Rows from expert 55 of block 3 of the encoder, named by matrix and row number. Rows with one number belong to one neuron. Each number is 500 + 25 x the weight over its row's rms, rounded and kept within 0 to 999. All counts start at 0. Numbers have three digits each. After the name is the row's rms in percent of the matrix's.
# up: expert up (encoder.blocks.3.mlp.up, 64x16x48), inputs 0-47
# down: expert down (encoder.blocks.3.mlp.down, 64x48x16, transposed), outputs 0-47
up.0 074:488471515508522524468508491502453487546488466526484480503468466488488501493494533524510485524467491510515485550479461508529473476529559461499499
up.1 113:474527497503487535468539470514507492511536496536490507470496499517492511513397523507469507508493497443488488519476522485525509499499510516499480
up.2 117:464510507512490479496519497423508496507518487511524481478495514547496504499444513502465536487520474418480498530505504477515499503489516511495479
up.3 083:513470470500508503420490517535464518535477491521508465504485446532498486474493516503493490494508513468512507519536495525502508487526523466451521
up.4 114:516497494481477484521463502568537457513508453463535487500501499451487499514526504509474500497481527553516509525489495518506466470505532515508475
up.5 095:509467550515476492546484493515511463515464509469522501541490482476515462493516503523475498497540503567478510517497515526505485488550515489470520
up.6 112:510491510486497501555494504427513550504512495500511492552462516530465503514522523545460507475495504539501516472511527515488488502512524479482472
up.7 072:509482514500513560464512485515456494527481460560501475494468488508529504508511531465516509508467500493490470513490463508528488506540539458506487
up.8 045:455481493453531489476491478545442514484493515509529507537475494452494547485526478501527511492511497464519500493485505484518482532492515537462506
up.9 146:506491535487503488572514496392523500521513498524518503527478512542485489512488504530460520486478507504482494504516504492496490491498513490486481
up.10 119:539474479486474518513473510574529465521517495482537469515525498451480482502526514520472506505497529557497486534487494492484488479519527524508503
up.11 037:489492474477489500526526503494482513453494538475479495515520480525494557517489497474530472517530520506502504468529489482468497485488432538541531
up.12 120:499502462501488502461510516467520541495497470515505479494488516556478501508435522496473507469519486418476522485522513499492517497493530477500499
up.13 119:514481470478497508510478516544504476515489513473535464552537513480501509512566496505464520499500523577497487516513486509488500487536507495471497
up.14 071:499493482490525540433479477508454545522484496488509465502467489465532499476523530474517503498471503527516475512504489521537492486518539481494543
up.15 095:510468468462509529464483491524469526514496491501539470530479473463541493488529515480497509524463492568532487491504480521519497490539523478487499
down.0 081:503516512512542510476519513504495556487478492527536536501533511497534467463467446503491463550504500510469501514479491506544481518520536483500493
down.1 106:501489493494475517476560500446531512498486484508534469504496498497494498519487490525503514503510504527524455453469489458512449476542496517531460
down.2 102:509481486507483501503570484513483462485492467489499500484546476471459502529523483505499553506526510545545482491540495491504517467531508489482525
down.3 089:550501488533496531496492511471493482484466526470544508516507505491537449471462480446502500544496519520485531498487468522530493536489508482494478
down.4 126:537482531491477481508442545483518455513490504526474523549467465517475526495488526512489478489500502478493522511531530526447518514500513491504525
down.5 068:450502503484453462514439467493484532480451494504489519492498515473490510465515519500504468499503501492487535541546483521533538520505510514483517
down.6 095:439540485502517490521500450563478499510472526519461498446488502489517508529509499528505528487510494499521508510518542490473514491452496521492505
down.7 069:456497519484520474487472492480486527471477474494522520486523517496547500456470474475538472547491502458487490502485523521554507521497477530466488
down.8 063:457495471472528463528465499519452509499512518493486493499467519478501471516477524555466504468475519466493542520520492484516508495471485474461529
down.9 153:440515505493522491502541443567484530488501482519498492449532480465502524541523504520501506476492483511503508513500529470489507495469495512478528
down.10 119:538463514484462474532436542457516488489506525521478502547459491516449524478479513513504472504491492463487514496504512528472503515508498493503514
down.11 057:468490476532501487536469471500470523498474517505488515509497532508491507496463544522519485491487514505518524509502489554548537513432511458498524
down.12 129:539462480498493537503557494508492444498470484494508471487498488493511518527515506496499558470520514552529502489494502455520518478519477502533470
down.13 119:491515516511528463542454507466508489494523510518497501557457519503493516468478499505506480480494488445466524521526514546470509525507505491495551
down.14 080:471549497522530476488509498466493528528483514472490500493480552513530482463504506436523453551505507499481532535495498520509517505502487504537506
down.15 087:489526534523515460522477511502493550494451522501510534505487551522560485477489500482502470515477521472452501503481533529527495533491496515497511